{
  "embed_dim": 384,
  "init": "lecun_normal",
  "beta2": 0.95,
  "warmup_steps": 720
}
Rows from block 8 of the image encoder of a small contrastive image-text model, named by matrix and row number. Rows with one number belong to one channel. Each number is 128 + 32 x the weight over its row's rms, rounded and kept within 0 to 255. All counts start at 0. Numbers have three digits each. After the name is the row's rms in percent of the matrix's.
Before each channel's rows are labels from the 100 images, of 14976, where the channel reaches its highest value: "responds to" is what is common among them; "peak on" is the class under the peak. Only what is clearly more common there than usual is listed. The data: small charts drawn from random numbers.
# r30: branch 2 reduce pointwise conv (encoder.blocks.8.r3.0.weight, 96x384x1x1), inputs 0-95
# b30: branch 2 3x3 conv (encoder.blocks.8.b3.0.weight, 144x96x3x3, transposed, each kernel summed), outputs 0-71

responds to: heat grid
peak on: data marks
r30.40 098:152124118161125146174101119145094123047086131081134118167129092124158113104196133120095148122103092144132100121149127108102102111102123149129093133098175071101103112129112138112123144140112114122212123122171162130125131157133101137090148141134112150108172166152134061066103077102151145071
b30.40 088:181106119147093141146123139124113122091127166139182112112139134095045096158168096116108144116171204152145083096114108115189141097157139118119085087097106111119176118182096127161199148176141116098110134138113137170139

responds to: pie chart
peak on: data marks
r30.90 095:076111086182236092128115065105147133076159188142105136108067144106172128166168157122124092114163144134115174165122107095141110131083157108118145100125118163115194177113152128115109093106148117095150114166179121120119134156118149155116070109132072124193136085164111112121076142088073119196
b30.90 086:057152201086131143095114147126109146128111110046118095135147166171173112106089104134155142095175150091137130144101124093094139098132094142139093154097134146120151192128152147092132137093151188114102124125146161105164

responds to: bubble chart; peak in the middle
peak on: data marks
r30.15 092:222109084141136139112104180100077169165118107105145138072126159153141117137114157084143129134144108063144051139119152093137119131086158219103062138137162135142115087209118127132104135112118143071115156140189121169101192157149135153104155106124130191074052085184169142126179091131152106205
b30.15 114:045121102186135090168158095148140148151129136180105142178171090163164135133128166178137153134153129107128163181146121131074151107113165178160183162162170156138099143166116102115164123111106126118069117123039103160150

responds to: heat grid
peak on: data marks
r30.93 098:118134136115116106216098157081148119089143079141155122166075114135151121104078155121119119085061116116080096059136097138133117106149132105137174215075127166177164168138114161182141104174157092153152203105074143119124148103125060144056111122165164166126131105115094128080087164117170101079
b30.93 100:170150124117205104133114100123105166092066193181138132171111170108096087169125120083146119116118119082091133123126138099113097121110146102166095139111156098136137162138121133116095159115093137122125210081165131140112

responds to: stacked bars; items: six; peak in the middle
peak on: data marks
r30.72 097:094130098141139174164116171164186108126094087124123152144124134132103152103054120166050131108116148069112152211139180132118078159105095108119112134128099044075153096104158109096148142088176194148110195117165171133118099175081133104184148132185135124122147137146147102181178149129142107106
b30.72 109:118182120151137117161121194136129133175131137117188138154166061071078188160103097106122190116093084166145112039137125132074067089076092089105138121129100121136109125153144129122146097122124160150088124119141087140106

responds to: pie chart
peak on: data marks
r30.67 103:091125156148085106169147088112135121176093155120171112107134116120152160106086089123112137111135149126072158147130142142119142154083117122206156060229130116085119106150133193147110140130092172096149122117106096136106120118071112161089101130127105142162109082168112127104089153090100172077
b30.67 111:159097103148111138086147099123145094111193142129135144119109162148128154140127119136109128043091146134099169124129173119137179114155106204149148155178130129145170147144160121153108067198117124083159128193185168134200

responds to: heat grid; step chart
peak on: data marks
r30.69 103:074137129163118142183159141109114134115114140110122118147033067124109117115225066100116171141171105192135132082107141120087117122171145146173184097118099129116115098073119163165145100148109125096175084094131131101116108092137168204136192102202162113182157174124115130122150134137110120107
b30.69 098:202095113126137179105172096150139114138069131106103105132150171172097087117170093116131176107154169118093129154155106112094122116133129140113140083090124121127119146216142121099153143155155110138189113071059148116173

responds to: bubble chart; peak in the middle
peak on: data marks
r30.43 103:073157165162108104145197163189072124177129108142115161142160109166082128161118104120129085089117084082143111137163177132159117134130123070128147185067074097113140128200183114119148038081119093082140103094131165154129197194139206152131142140167150096165182059177135182077163133089181173159
b30.43 098:108140123109134102167145118096129174144140096087118132134204129173152152183213121168156199099150062173196136133090110138174146143160114111131141093099106137110129122116140206098114153134093085119118126151120115137127

responds to: stacked bars; flat; items: six
peak on: data marks
r30.46 105:138115044089071130079086142109159140154203187135071095103145130063151147141143177156176089160068094134079217065087153118151123119091185110126137172125118049130080134104096142091166174090094131132158154075108123160127180116146118142154133067124139159114168114192149098153122143090123121149
b30.46 093:098094145120130104147104085109082076196084150148171099130064095134070140132111127123143190124116106115140074095169080110140137082131095124135114109175065115128064185132071094129150085109122195132097104163127152164103

responds to: bubble chart; rising; dip in the middle
peak on: data marks
r30.18 094:159121194126115115117104119114086165145175174119137102104168089123083103116070115160150143096036151091135116161110134119130119112151086217148049062148112108114131185162179123110205095161121092081109106106191131110148165174084120099188180126155075146122131087135181091119153105133184185102
b30.18 103:111114151185148156168143147181101145133170118119144097226138146114148165165121165140141138136169126154142137141104139173148127129130179139160197119115180147176191089138160116116160166163148103103093192160139132176188

responds to: dip in the middle; stacked bars; items: four
peak on: data marks
r30.11 100:166135140139173167126126114126090129075109135101101137056193147101089126119162132069031112070082138173165127142103168096175151091129171139108112199155075135163083132073078096114140116071156118123192142108116089144055144132085123168220110140069189100133165162127062102135102159125058163114
b30.11 090:123120088155147141146148165116118073103147178121202158126087183138138129100068156134138121185113201131111064161188173124162185176146152168093124061080135067141109130116137095157111120148163092080084138157076127149141

responds to: pie chart; items: three
peak on: data marks
r30.81 099:156085123098127083138081130134147140104150159133149117068143136092147169138139111153090067158092130149176183147117121167134125215120109148109119116129115167086129146119169173152137066111131083128112139126131170149154129183124132153077152124093164167142093111128079166173118204128158135157
b30.81 094:123163082191167062166142110103124050132157157123158186142137137111147114142154134156080100133133119126167143162149121121130211092081125112068226131150125101124142131132077164129100136179128087119084123132212094134080